config = dict(
    encoder_activation='gelu',
    fusion_encoder_activation='geglu',
    epochs=4.6,
)
Rows from block 3 of the image encoder, named by matrix and row number. Rows with one number belong to one neuron. Each number is 128 + 32 x the weight over the matrix's rms, rounded and kept within 0 to 255. All counts start at 0. Numbers have three digits each.
# fc1: MLP up (encoder.blocks.3.mlp.fc1.weight, 1536x512), inputs 384-447
# fc2: MLP down (encoder.blocks.3.mlp.fc2.weight, 512x1536, transposed), outputs 384-447
fc1.1178:105099139098163126145129081105116134127122161144127109166135125135110123146086131132115136092066111139135174081134123092101083035118107141110101069146170147094093112116141099082111103115122150
fc1.1179:109135134096133139119120133156106139085156095131123135149140160145139154112125106197122120122150122205157106144131141180153091135122078106103155148125143138154143106174087136143156141154107070
fc1.1180:112146142053101097143145084113154155110098131121093109168104133117151128108088131131107144149106132127115178148123128080120133165122055097161081139139204143073082108181143139105144113112084121
fc1.1181:077168142126097094098120070143113125155115155127128142137119179139170135141186168201164116226132130111123125084117095118177084140126124145161116123080133125111144132137084166081155121150079083
fc1.1182:047087140133094114100123103132162123109061186152128140118091125120084131133100123128152123127122125092103175135147125089154146088158091139134120121120176171125140136054115054120174116145124106
fc1.1183:123079099073130162163089080082121148102154177152133123094120106126097165132154140129095143197122101119114125121118130092134133143146089177105130172180111089133118152156112127097148085147089099
fc1.1184:101138069133122079133150053090138150148073134180087123126163159174063112145074144089085109168114105147090165123141140126102122119122015105163109189183150156135109127127109157131146105125105117
fc1.1185:172100115176136095070133101125158091168077147100117155147121132196143123122069120165115154115052143116134151146118159093113175142150146152103141127120237128113084086121146126112104172088097139
fc1.1186:159165074042147078155116066161118106201094158140163154171130136133082143107110071104109122134182141083175219133120086158104192124152110137148081127147121204095127136071080100127115081143077083
fc1.1187:108084143138128122143136142098113155125107096088151169130208120212145124156093114167035124150069135117113209107196114097159217134160076127082127195131213148102097112113119087107129148053103106
fc1.1188:117101149096106121150169127155140123141138196103130150107145148094125121158156106148134114185108140115103125096113056085111162160127134160125143135170057174125118127152044094086161171166076167
fc1.1189:115104111129148123111158057108167136132069178130094110097161104155042090137098154111069140113130173136118139123129132090091134131172056114132075149153230154069154115140096101124150173142124154
fc1.1190:142131099086127098130090083146134088111150128108111108127129126170094086116120139129034160136077160121118193154092130069096172131151136177105095180131125161070083104117151120133195094094130153
fc1.1191:069100150103118120136145075108152151108087156124156130161176156170089091165033153168114126092077126108090153127125130057112150099110117150117049133106220131117136139140130116089153149069146144
fc1.1192:144084110092092136139148089136106137112084114110151101176144123150149091104093127160093128145097180176078142192192124141117118115135088172117131134126129104113133106096146068142131104109081080
fc1.1193:089084149158138125123117102082128153150111193117115141144130123144141107102098132162103150115102140156114117140136089065095136112139074108141168090143193140128099104128141134141164117160166119
fc1.1194:096120113136080097101106096088130146156136107132144052128151109179181138160084129113060149118109187169148167068188141077102133102140053120124032100122229130071081091145111122088184152046127117
fc1.1195:121158113127082146120132077157120126140116174145125135116109105101116093146090082117106125112157151126130129130116065169128167107130082078129070133071140151140158148211116108070068149145118067
fc1.1196:079088111095088108116061013110168090067045164130156131114141125138111111167110167111106163107074139149118219177101137116118123089174069170143023141166203161102098128148073120088175198128117128
fc1.1197:113103151124134166065141190120121055114086116184150126100140129169060097111142108128156097124089132103122137155105151171160068129104141093160115096130165134121142128099152137199147131140154139
fc1.1198:139063103091108109147140160101132114162138130123134133155189101103124107137111161144085142143111107094096174122150132080118200110113129140113124116151186130111106136100116096141143107095137133
fc1.1199:107072086103121084139134124117143117089108121126149112063151131172095103150143159158103122123127160109144149120127105134135125134166148095116090148155144153097147139101116121081145121112117119
fc1.1200:125130056094132089165127086117134133112121158185127089137154086168125118175064111127116133177111109192136176116093074146102119129128078135160103134156172184098111148158113114109160087168133146
fc1.1201:101181091096104114146134046136127124134109224125103119124147081136104128147072159106152108171136158150090195152151088123162177086142082074134103110074197101124131142136122161117176139161097106
fc1.1202:123032121132148140094115125115144113131090128132130084148138140100113132184115128126098112142123129111141160181130101099156112055156091156152095123098181133098093134126149128088118111052145122
fc1.1203:132119140119120097109135047119137170148111120113131139125199104066076114187102162075077151159036135184142149110119085099039126063145103089134110102146122135128121073119132126118167125134140104
fc1.1204:141080152123148106077068155152159084094113132146078128102129129145131109181110157142152155135083152136125106124149121105155098093091073170091138180130106133136119145115163086099136144163165096
fc1.1205:174118120190119116073155167140121098163089120107089048167111122152143118104193137161087148018160109093087143135134121101177111083085137129113136070153123121120115162153157160129133132170145091
fc1.1206:148121099080101089073146116117129139147144174152114132151111068114133139136091124125114134122110107160122136146099123102066151124145066121212135132082124173158089111173115062115153118137122122
fc1.1207:143086099127132134148141085073077164115086165085157120109193111120107119154033135122112136169141117109212146130082149084127162104106087130114094095116152083084103122142173119110116109118187097
fc1.1208:094142142100098110131092075122162129099076110068127087150138098106137123122034194169162129126097139139160166095127112140117145081143127143089116120100163150118148119137156119112106128052117145
fc1.1209:137055101116120108103115109116151152172116146112139068130169115157152127151051159121125119110092167102133153107139122110073177118080096125142105149099169130105109164078104139124158128092155073
fc1.1210:138116163168142138122132143126089144117167101146156140103146111172132053171160164081091095120075137116090138148149158088160106084132098167074118163116109136127074134127190133133145141118155124
fc1.1211:132105121091156091145188125150162084151113161145136131124145129116118127124124189138127106118070102134138112158159091102153141126141116107108130105077173131112071137171103123115105147080103132
fc1.1212:076090117128096120165134148131134130155116159134137144125126115088073088117139154148085112149081147157102141141098123115118114070103118164134150163113169110152144159134115131085144119103026133
fc1.1213:150160150130086134092144166139118109152171107139130099150069140144139181071091096109151091064179123103175114139177173168136134160169198119166174105107155164179158096126113130177090098159116144
fc1.1214:143174085121141127110132195167087092139168085089188116067103159137124151083138091139176117078148133057195152178118155134174135141141139104117139091108121117159099116109150114146137138138172113
fc1.1215:111140155161151112170088108099131130120160112115092106116137160151126169133117141129131181152100130071136175104150119112141194074171067143095081111163153099124133138121121143096177132105133140
fc1.1216:109130085129119090145092107143101132038145164155117178147096156113134104110119161141111130156128146042109119104155104133137112118156090149125143171124171153158148098110100163030162169132054156
fc1.1217:156149124190128104100104140103124121144164087156139090131082121152113105085138107117170157053151121101107076120125169086177097119153193122120155111099127082126138128116180171148073112114141098
fc1.1218:116101094145116114144148131127153204115118083142102185150154089141122056130062147094094147135119117141176186110138145095137167133136087165155065156106144095140098097135146101157076129085126153
fc1.1219:166118086115115134143122045122122162104111166121109189156131095177174151154048145078118082124092162109104125135124091098084156132119108143130045077154197166142117122122099125091125159093100150
fc1.1220:168081116101146162163119103109085135063069109119084132097160142143067091125134172092127116169111161163100150099117128078154156162153144158116060110136126066123133137155113147136132130124108122
fc1.1221:087114118082132103129131085121142142106088125125108182146199092107121144146052122160107158095129097143112143145083137091100186111154120149118026154144169135109132150113140118108106070065183116
fc1.1222:115100107100110147148168062116157186125047145110115128166161118174164109146081165108089125174054104126124137133134092082087166144145136105136077170142159179152120093124119117122192129109118134
fc1.1223:154060109097129119123140106109133164125131153081157098123166140154121111208099157162097122182130148102112127121137129092107130114089113162118128128154164132083134148102127099123141102098125083
fc1.1224:133129125113114115186112102128152112093060118144128079173129106082097112151096149115078158163090154108115124088140041075131132063051095167129140129169138143140094162145127105074125160124122113
fc1.1225:118083102155157126176119111144133167131117154155153130131137119133068091125106149105090081150155158129140126164164098166113176148111104116181100134173153122097135136137106113050153072193094173
fc1.1226:062156119119108185127070099134119148172107120076130113119180163139130150183095181168080129080066151126106192089118125083108152075170115113090111106156222127108112164118157098113151153089118150
fc1.1227:101087165139144103085129076085109095149078137140128113153118159163118128125138131095092125124124162075115140136154055091188125095161094143097127117121178143125156157187184088103117139145135108
fc1.1228:103126105095114058089148079091146111150072128167108124102153163127093090159047213181054108127047108143100164101146135055139124113140075124123072100126192138111125158143117175140130122083131130
fc1.1229:156103124104126120165136123118113137099074102125105133114168155120155135154054161119068076168067133101108123127154083122120148061163120134108111103150152124119061144133089113142110122114147110
fc1.1230:090124159116130113106105128104106124061101133089146151130146167150142090166086170124127119123096111145101138157130163099098078127138085142117127141137138149112118121118148125112122154113110123
fc1.1231:137115101132158179116085100085110119137103128127135104110153108116090106151147158114140142139113104121139127130148154076103125101150107134101093071164131127091086140157173120112121096106063083
fc1.1232:118115149049133116080108114109148178128121129115171160139175141138137148131077156102070137175101138058156187161159109113126186108158095142135101161119155121113125100146154099152098154091106135
fc1.1233:130159162119086147114141089170160103079086161118162137157142124159094130161072134112093129153075107091158160150087114118087144126124068144114077125124190126112110133184122164117165116072086148
fc1.1234:112068112111122152135167109121121152154135126120149137159179080173105125120078156168065120163094138129160147136157119081109180091138120163134094105156184150152124129086163146101112143112165180
fc1.1235:110124091139111127115110190140109110104152114113161137115151136161111144137138102117115112143181152128129167115121100156151107150164148161119165129124119171126120078163125136114099131154096092
fc1.1236:125086167119125083136165144133153156141096106128145114117132115123117139080085145125119121141103150121111057089148136073110104136163101157181118160117165132083083118126135106119168162135152164
fc1.1237:145131069071079093121149092127126133119091138169113142153143125099078152130088169144063108166135157175094167111147090111129130052169116111147084164131135180118093129163081160103178085085081068
fc1.1238:074104132145117124094126095104174119085088147069086121152189173144111126135090197174135153110111138111115171074140089103139177155053059151127118143156171154091074076171113141098157130113100095
fc1.1239:126150112083056106131152065090107125121075160125159145158176136161083132170107130147061101095146173150125162093142095104142116120185099145118097161150185128130097122181085132111170134095134100
fc1.1240:076100131125101104090101125043155147114106131089137138148172124164155082165114154135140127152108087110111122215141111118144127138066095152135131144118143126116140123076200121097172118097136169
fc1.1241:180121121121137191094144214161100134156134123149185115159102099128184168056102064090173087061173136122150058186206141148174168164110217104156157099100083190145105092136127116163137076224154133
fc1.1242:110074130126138179122160084161121153134140145118176175121163147105105150109034106069081086133130170142112127135141134150098176112103059147136111139163137144147040127135129085168149120110131063
fc1.1243:117068095141092134173117146089180138100038085138121173136111120148167115154074131145122182134094122115144113131105114109146163131152094159151106122145153148145105134113115100103141133136120099
fc1.1244:136099195184109157095142172128130100079114097179122106108162109198177088149128128125100117141085122168063124141190092094140148159116100144122106148152151085074101128105152103136158157108157115
fc1.1245:118074091099119082096098090086201112108071144122105120134207148130133097160083170124092137139114152109120153146147069083125132092136119135083142102124152136096124096107125084142161110090140127
fc1.1246:117093144126116105133115144101141149117125155130149123118151112099124149154133167123115086088115167149129161094090157097086128166148100076114110131144145142162089114091093110126175160126125083
fc1.1247:114103103143077141145136083087110118111151174133148184148146180126114143139135150188120107144102134125132118133146086171122109135106086119109142206158146099102151177126099161101137128150101140
fc1.1248:129102107134021092136157084105172157155148171130164130180155132145138123149093095108117136160100182143124184105180094158102157149147112093107141123113140148081111118148074112104128104137068097
fc1.1249:107096128136156170130154052102118098144095091139107150097166083179135160144086144142127165183114134160145137147145090110113154164080107105113092141132202126131101089131161099145147140133127149
fc1.1250:071119083113109109125170114154113125158066134141150150172152088123137118124095170137040087141076128145111192139168113128101157115127061121152075144109158106121100089177125103116143120098071131
fc1.1251:131077129111201082113134104138168134165153187124153132131131180125100111146179140104143118118105153081089143171086114115105084064137118156150161089144095106151130118122101172082087205146125134
fc1.1252:104166134103073094133145110128065110133107167110148129114105094088094143107109204114138156125058171127135165107150108071058140105137110177161103122171219109093111144131122112103130170071125131
fc1.1253:193109119139153135118133234142144091181137155165107097117111111134139118122176110105160125123186103116141071168127160125174109143140169084098183035154135150177178038069140221169127148094146157
fc1.1254:109047124109138102131120084105144188118130156129178119144151129139138116164114158172139169136063140145119138136173107073143172069100111185119132103093204161100139097138105139112127130153130073
fc1.1255:119150088111133121082172161129164121116158124173147127153121078138083116119101112174170130104119132122103152137159111105122115182153150098156130124167085100186169113174127138109143089171114207
fc1.1256:182144080114104172121154172170118084124200130170133115196090101145138197095108089127153141093204157125176136138127118135141088137114163064191161115132111133132149087115100169194106140147150175
fc1.1257:148173072094090109113185058158131147151133130124164152175156125111123142086067147093104143102074142198182200117068115115053142121134055093178091111118186155162098142168137157126148085090075099
fc1.1258:103155123113092110139120081108133112156113180152129113180136143138082131126046115126036112178035161150081143111143127096110126101127062110072124114090117164092095106121095107119167114053135141
fc1.1259:111124068094126139115117098136141110104097208100126080145124112160094141176092147117042115143132144107116153181161091077085151080146086126145119132128143152133166158121135093108128055096089114
fc1.1260:129131132096103143128178103117138135179133098104121137096197150094126090136029156117117184169100095082107141122112079094158165103064113130148131150110140131111131109119057090150083154132128079
fc1.1261:115156100162129136129102122154124113173127160121118162099118124068127145096131122152111105150083096125090140114143090172103104153101131138117129149137138142126139080176108126055157144185090156
fc1.1262:111129145141095188130192101167122096131068131098102132149192121214165106146126121144032106163096137187147189140120110128093167153146138167125036169128186112128128137121140126057104174104083086
fc1.1263:105097110107101112095117137154169147124105128106181160127141138145183129120119125126178149136114105138172094115130157158078168111114103108173095127141093143066048128135157110087165155091116121
fc1.1264:068020168146163086134103138127129157119135142136109083134152120076141128125125155108104150122131213107123135158154120131097083045130079166128153172136126085087163211113140122079146142123160128
fc1.1265:148115094096145099158116084131086109137128132128132138174082105169112146110081158117080119156159191163138146150100082128072116170116123110114113131151112169112137080167138162165105079127077143
fc1.1266:092116136126185129161154128171160112123119128107148132133110119122136104170143129137111112186067129090097138166128064181156109093147167110084134161112128128120185070175131154082141152155063162
fc1.1267:127091133117107156152109144109109149115070145131093183131172149114136114146077142143124101155089103117129160090135127106174195101134091158136074152145192119146120117127159109079152104075082069
fc1.1268:136152171178151139070103237142067119155219096147120085119085141186117136144132034140202125042160109129117088137161170130166099116119190121170181119093132105111118149118097125181108131157183084
fc1.1269:157074161111085152157189114152136111155166173142128126091114111206112089116107124091107098146085120071126150126110161070146106171127114107110101115127118122130101087127165093159157118096111115
fc1.1270:109089175132077161123122147115142114084090133110075110119148138155106131129068150141117184197119128081108176172173168130084153096120085169112111094102163131080143144113088128123082124102120105
fc1.1271:111089115098070121150147114154146108144156156084136165151108166095178082134148145133089182118138130155113116118113120165099175116135096123095133137132091106119080147144133042129161145113128181
fc1.1272:180135170128119157124080202156122065118229052151126112128111126139141142101160104161118126065157070098153143135137114150170122134163168093096199048130126087203148138094132126247084158102151176
fc1.1273:102117133114093142133151129133190133105141127103132122113137150163142144124132157120100132090097158150136184100148158133131123107131133140113165129183116109158141162136127087128145152090138157
fc1.1274:140128106107142161162165128178115149170160124139120095192132138101154188136104112077155099151110146157084097155124053164151143091177140149119170131123114161131116098206083148103130084190054105
fc1.1275:158142122129083116162152169156115146111159124133139117080099122124106126144142174151185155146058088147133136091131074151113135129135124150085133147139077115150175165149121168092155117118110120
fc2.1178:108168092113151104155129167121145144145105144170129122118092095155113124126143112142119139161129115087106135162146129115148115092131090111125118089120133133142185173115108160121135137101137094
fc2.1179:115097095127128131209166142155114103141117109163136116151063110114178144150155170146130095142143163162119169102080119147163127132173115080153103162158099163214087082181113143093049120168127132
fc2.1180:110120089106117120148131130128125076131134116150150110096110107178154117121140111140137071100111138140214187143145100152187134145156142112137106139130186144156110070114086137114104146131160081
fc2.1181:099159081067179154181138137143078148088146126174117165130104126057123165098166115142135149104118112197121128169109125178210112146137097137121159191154089176190140095188136161109070075141083111
fc2.1182:136110104138165120183128093138108117158110083152124112134110119147153145114130113114178123081157123119124091144181094112119108158130131141134156136094108148166114137142110088107095070113152138
fc2.1183:076187124123158147157138089167114086086088135178159193157170134112075129112150166126155132136071175188127137129144106141173138064123134134119103136151122156162143087154108186069053099180112116
fc2.1184:058153062085109036169183094128166085187059226225118098112073116153113133154174169195116065193125136137193176158166075103145133127192090132165039107105165216169189035164092089064113132095067175
fc2.1185:115153077102106102112154088094087089152123153150133109143138101136153119186097093118114126144079157188160132154106118097124129127140094105157108093113153138108124118135113139100123097101109113
fc2.1186:158130091107175100192147119109105136135132114183120148111107134176095150107118126170119133128151133191132191092146149161174117109166121138131106125107184141180118090124138145134085120170143172
fc2.1187:119154103117093091154129122164139123143086170147134096125106103093174134117144140111113082153126093129204151156151112133130096183123066114145133114094136117139174105114153152114129150131090135
fc2.1188:132158114090162153212169122187100104137138140207147142128087130146116120097140138070102121116143146166117123126130118172159124108105083152170150160101125173141108196148107140086061049161107110
fc2.1189:109162082116133091198175092189145132149098204198127112052049105109113130114148133122133087149123087168147171128091113171142098183156090097144115138103126121154170109139134135074097104089113063
fc2.1190:142150079112141087129186126133121074131141120203172103099095141125155147114134125143133126141122142086182102132158106122133175136142084098160115098071127104129126127139112151148166140134139121
fc2.1191:117196053106102065121120115153163135109123135120133097141099110082161141159103097130138114189116099158159129122103110147101117153140076111151136130099179161130198098134128155141158122042100129
fc2.1192:131169110140166134107141113149101074140103126107165115139142091138129127151083126111118113120170127152152132160139133135098139156126130130149143108116170153131145146122150153157130150106120149
fc2.1193:125151103112113148109118093137149106113134115109121139113116151104133183102149172110115110136113119079132150233114123158195119183091095112105136107096150102147152145143123086142164130123063119
fc2.1194:108140105105138089176136106118105109134093155177129123109107115141118126117136132178099116133125114117127162153171096121169116147164105156110117103132148139142142120104081126114132151132128125
fc2.1195:143116097074130143192141118123090093110094146194121109117139147173161132129114160176126126094148131144116117108123175141200118102176147118119103147084144146159117127081107106119070119144155126
fc2.1196:072171067112149092195166064148143112181094218235111078076064100084125160111115130151113063157119126164148176153098088103166064185185063098099075098124186150159177054142094089093125119124092145
fc2.1197:119089119126108114187120109138102216107124187115152184072141092169169144153074132120179101098158147172136162000058137119078217100149225124119117173150172150119126100116125170109038107165154154
fc2.1198:147163147099160162123151101074072134150133137145143113107118116119118129089092068107109105116143113099164137123093148100083129178125141155125117068104187131106144163125116132151108193084136160
fc2.1199:142119144119122141153123139141088119119124135169138151115122154113124120113102115113146077138122157127153174101119109121112153184139104133123157144128117169120145152150120123080109122134134141
fc2.1200:125148108094138126132152141085090114148103131135119152106143118123153124134105142157177092101128146121132133125118096134155147133140107153154118153095161148149103094142090111118066144152155110
fc2.1201:081182094109126095222145106140115095149100173218124108063091094161118140124147137118135057178113169145118146128101089156182084151168124117129119121128161149188167077135084122078105110144119180
fc2.1202:127123141137101106158157138121116176128136111174128095098148135117132134129153111127118131134137137124165164143156074128153110109103079167135140117109098084146131109117140147108141123106107139
fc2.1203:125153037119134079214134095176113088137099173199157095110085095124098189090096103147126080101137149112142154123106101151165109124100082106154115133092143175155178081106102160079110121134155109
fc2.1204:144142114132161136151146099163134082115082093148159185170135121156102110082105136170104140102096149171138163078120126137131150116101137154175093110146162137131091119144146127130120129116127149
fc2.1205:117055096123085113197142082133091167140129227133124141095118121101155144093090112092150120116141113202129187005059147152059161169153176122111095212153149121133106110102132148096097089096140155
fc2.1206:110113127083129117198172106092110116134142160191133133127149129174160183099148144163160138102118137190137149097118181157214159121108096136131103136146148113168112041141135142114042125167088174
fc2.1207:129109106131164091181168108144129131138134148148082113158108118132124136133141130119125140121132146120155108105160121140119093116094100116107153120115093098163146097112110125140117140098114171
fc2.1208:111128148105107106112106079138113117174131135126112124123090118113121128131087121111118130126124108153184182103158115160083121197122096141120132091109134116175144156139115144109102111129118146
fc2.1209:126148065092175092120118115130124109170119140165154123149139119134107113179105113099097129116143156121170181137128091125117141102149083116136129161097144154156176088088108130119130172122131146
fc2.1210:147115147081150144141135120109108138169149107110138110150150169167185146153098133114116128129100181112153156056104158108052139097154106127117108104140154124129099127129153136167099150121138139
fc2.1211:164150101103153145135119106131112082118147145156129169094119119089083120128169116108150091110112132113111140117141116109163097138107157111139129144140150138145165135112112185117106068138071112
fc2.1212:100189101107201116209117099119106072104151160177118205110153111127105134140123142104130094154091116164157146152141142210198107119167120157149116179132136156193141071135124158094099065181091107
fc2.1213:134037104131144112166142078151070208137111134099137200127122086108175151119135143150169151086113100184116135000067179119041152134157221091151113178171187170182089126129124101098025105118203153
fc2.1214:146057118140111091190164086104118180113121162154111192113121162127161138158122084114169141068134142152143171000061144132020150137135219133150095191161129130132113094129124101149043104134202147
fc2.1215:114123136116163160143136077116112158127129140127118142161164124139143157137103130116128134113089159139109160133007163138121149119133141174101120144146145131118134143154156135125046131133122169
fc2.1216:113151101063161162195147123187072105173184144183161096141107127088120157115115145129133122124162138180094117123089134173159137164129140079112152170105079122169084084151108106066028068151084123
fc2.1217:162070109155112135178142066128119186156082157104154197085138123073121120152094128151156129131130141158126148006039158101032159126143218136109090200171162115139115133103088149125044095129176207
fc2.1218:116142132110159163137146103131093100164141139130070150124148152097151162143140118105105128157145173123169125083137171125117122142100149140109139105127161144132110182123151145144129179155114149
fc2.1219:135121105080111066164142100082111105165094173204160103107105100125125140119084108135118080154159155110164169134140099104153133159127048102181123114089157151147153103132102103132108139120159114
fc2.1220:128133088113141107176148091136141070128133182131135155127104132134109145108157137120116103153103117097200176130151106128150072163116133148129113131123144116135145115135083127118113110129139150
fc2.1221:136214130131125095138171114093116101142100171114090102074106126078126099123090109106141139142132129130157185138103133130141116146127104136125148119127178108105146171101138171110097157097173125
fc2.1222:110180088101121080184137082116119132111091181176125128127085107092092168153128116140081074150065119175154173146081070171100111132172025126130101152137209175145157108135121173104103096098104168
fc2.1223:146170142124089126076126113100141104140115107127112092127093094086136105081178160157107150158126094124150142180104125124153147178138045100140159068089195169133194119110125157148166172062103111
fc2.1224:133157124119146130163124107090132126157122128122110117112085154184173105121087105112110143111146151113163161141089130109128144112138146124151153163131117150111100107103102117120114174150109099
fc2.1225:110098121108109120143144148135119062147131142170156115138134116125136149123121149132110115152129089142135098090124189147092145109177161138098149104097142124177122099130127115134118135161123144
fc2.1226:101167107101140068122134053154141115109084179199107077132077089129096126108122093142108096122099145116154166117113094107151111156135081095130070111095161120096146090098078148117149136087140132
fc2.1227:118141123118161088153141132134144084121096146159117088100146132136116073120154121125125137171104152141116109165133140167131096195127097123125123115125094100143127135147143100100137113131132111
fc2.1228:091153067095135066180150102127140115168071194177106105128099133155099169098140133134160039120121113125174187148138069126145096184138071105124071120108151133171202081147093136085103122104095136
fc2.1229:144116127157150127147132089105150097149069149112080113138128111121167100120117158156089172108175095165140134117098122128140141119129116122116127131117145138155178110113134193139105182111143146
fc2.1230:105144132141159142121170091085103157173132129129152188127152138113139162157072135129116130171166142127168146042107162099065111134155126099135109132131165100108149135087168149144101142151131110
fc2.1231:110137118113127123144137111102095154134087150167116098120099105169107131135100105140113138130114142126146138152107134102120166094126120109132130122126138147116116104169124145122125157147113141
fc2.1232:131198118139118098112132099118139132142119112153157125126132116131134143123112063128103123115121168163167155089138145153102136164125100099182112151090199096131150103105127177156133161150135148
fc2.1233:088153070115144085153196083133154116134064180189109124099108065140086152125164157132078093170118189096217178125120103108157092153128066110129056078119202172167174137137099141104076154095138141
fc2.1234:147138087133140099144128150100118123144121153138105067093069098095092097095173142142143090120121080120138163167155151109144134129107072135164131098109141102145185089120103109108123146134153120
fc2.1235:074174094099192103224111123119088148078105140157139111109134109128137107127189132163160113103161110181140185113093134186165144132160126130120122208194148147186159100143110176100071093122130153
fc2.1236:143141114096172100176186108084122088097159133147128123113122131137113148127125115143142114132119155139097150109138141129137114124129148129156101143143101130173141141161099164081102114097134119
fc2.1237:121140048073119062168172110146097088156100178174143110155095108106084187117148118141099061148076111152124171175114051172218095112180064118199097142089151126180192093181103145092090145136109089
fc2.1238:149103075124140137158160080155116099163114150155117109131085125121124150105128141151111118153112132125115159146153146145192125148153105138147149131069079108133191115119101120108123112127139152
fc2.1239:070169030117130085194176068162131109133057200242123145093113112177141125108170139163110096134114098120184172189110109182162142171160060105153101129116131183191150093210131133082150117079090117
fc2.1240:117161153097184127143128086161110117135126130132125124167148155147104142166097122103119146098120157174200150108139115109082182114142145129121083128109138102135091151102106130115089148185090180
fc2.1241:126069133129074150215121105159111221166128113136190197096135069113162161115118099142186130103158148128134163000009176151052162197183244125116121196165139138163072106075149100094020129138205178
fc2.1242:142167115114145081171124147119127101150123167170120112133111087108133166127117166167122111122149117101148162125107146166113114170115094108128090132125139118166112099127131136152145156128176141
fc2.1243:130148125133157122101128122130136084147118108191107121099165128124133116115126137148110148143129089138083129160119140155141088142100106146164156120156145128135121130098180127161151129095134131
fc2.1244:108143105073152147139148083103133163152120136120138137069164110125143160162030112136101152146108125168158155036071152080061154117139139116145064125142175093166090167081139101101064129122151181
fc2.1245:138127099157126147167170095110131119148117150138114123126109104081141125125128174141141143156159141108161131141104158132099133174148128102120143152088104151135141132151131128146146141128129129
fc2.1246:115148092069193100131141094163102083111137149168112162176109138181098166119118146112141125128100133166155146135136130113169135149164103115118106098118148137147139117163110171075091123160106124
fc2.1247:061192111045219156177136139173058139120155103126179175174104100069153169126151146110091108121139178164144108135114100188182172108072107116177148127093072147125096168133131139108036083176070099
fc2.1248:106161086092141122211153074189107127128138159199154179143193104120142155124095173159094042153084157193153139105115143159161135115146098124102128101104180153172126059186144140137091102144106193
fc2.1249:125148111118157109146127115160114085134147146144098104097150067157141148105062114108130129158129123139183124136134095162161128135132091133115146082126155073139107129114104148115107110145135124
fc2.1250:098158074092094072163176062163150111155051168192186101098096084120135084120116132149110103141101131094183223156143116133146125130142088092139085111058167142136145094118125125102137145134089159
fc2.1251:112148073103151120160124098125116166135166112169134097126124084141113170105160144099164113108126114166162156166117108124205145129089112109152099144137105155118155125136099129090106141168147111
fc2.1252:072158072099125072159131136126120083131106154218110102087097088110095172164164129142162070098133108148154151102134093123181082151153097123099092114120151120192171085128136139095084136101153139
fc2.1253:144074105110122112176123105112104204150071139127124172131104125113146147139141141129156145137187080181138121000051143123028154106159219142125128200148159149140110123135145129119063080128183163
fc2.1254:140136092102152122115161118131113138110131096127137130115141128106153152166135135137084125147103122141138132125161123103112105143088104130119109105134138134145104114146138147147174150115090157
fc2.1255:121124138141138112205136120134100156144131127127129162124134082145137114144102082167166105112152133115102151000105162113079138102166167139156120178151163104162086098151154081144047118154158139
fc2.1256:119071110153102128201161095159114169136140108172134141085084127107147147124110101082138135107115104170100203000063145122063168176171199128169115174151189160158097167109150154122064095155162152
fc2.1257:117088069109095073229117114098159042172084150179136128093120151222172124124136148238132111123133099178201195098140140112144138139195117127111119116141180114193140051139130118112074122146129213
fc2.1258:093137105070113126123124063151177108146104175156147112117119099153105135071093087133076129121130126130156188189135075107178163120138111151167142098116174130139091150184102153103092157111077146
fc2.1259:127135101117111101096182106117116112147109132132138129138116140158131155123098117134084128125121099155195163135125134114121133164129056138146123123087156147124125107140131128133112140125154155
fc2.1260:069151120150113108131120096124104086126165119147131124096157121157151164119151112150145111115133127129132137151118156133173116164118082142148115144120141123132160146099146175127116165118122144
fc2.1261:117162128035187119235170124142095054176129125195146183173112093162129126145126166087115132108110136128133109131147130172197130122135080102156107160144115136121075073179110152076025087170078090
fc2.1262:079189113059083111130170060109149113163110186159146131104104087116119149132070123152077111182131120161200153118099087099102144142155055134148111092134170149137130118165097159084141163088101124
fc2.1263:146166132097174120197159124077086086132123173172130165134123135137092173141129113144136146103073177184148127132118114170127126120133153094165130130145128120105123083180081183106083107120119172
fc2.1264:174134124125120144179135143127111119203104133153121114151097139185142143139110168129139160103083170133132122103184143145085151149166095109118095146094182128111111146174093091145044123112150162
fc2.1265:069190105128148104193157100101071092178116109208126158141125101161148165139094144187106130094116138202154180086078145111159114114150140130158090160120174117151121061137124158112039125162107163
fc2.1266:144169103098179164167220089180100114142155138189134161111096116100163158102108101080101123082146194173131103142088115134192139146097119079142152185113121159168099127162122110067046076198108060
fc2.1267:163119107108138113167174092132158110143078146123097086131135111167145128115114119116096148153120121106118161114150136142184114154121092126130138121089144122147176123138106168114124175075128158
fc2.1268:142079087092069085197133120131101165154125213137124167121129135118143085125121136118178137117131122171127131000080147137032114129146180114151111224169158137190098141139169109096062114161170139
fc2.1269:117171126130158117122136112149129085113146131127119163105112131104145066114143130127134166150154122141129109144135086150129074121100095140123111095146143143117135109158144152142166158116090141
fc2.1270:146149075112129125189167087125106106150105094179121162114119109152122175164158130128158088145112143152103160143153097140207119102124097157150153121101115119129187112132128147102101178143114120
fc2.1271:121190120126165125195140124170097113100148145147152157112120113077108160104110141095141114087094138116110121131100110147196140105136091117146106212157126147171118116157150145106040105122080079
fc2.1272:183070125157131103152134091138111238148128130170162184152151096114124129182086125114188116062139120167147146000047189108055183191175235164139133199099143109160112118110134136123074107106185179
fc2.1273:170168137104198148148142112123098109164157098155129174151093117163115170087152109096128097105122163109101171162128116158185130115130106092119134187146154146108139128116103122120107109172101126
fc2.1274:128131127106101136159164073120051138099137153142125185124131126107131142137151106120159106139098131105133132119098127147133148134123148123129122159128124150164118112178120099115065139151115136
fc2.1275:083179114103140166141134132145088138098109153167142184147157131130103116148145148102096087111085135143119145133112150143230140110143070139170119170123132130169130095149110170053075068105095063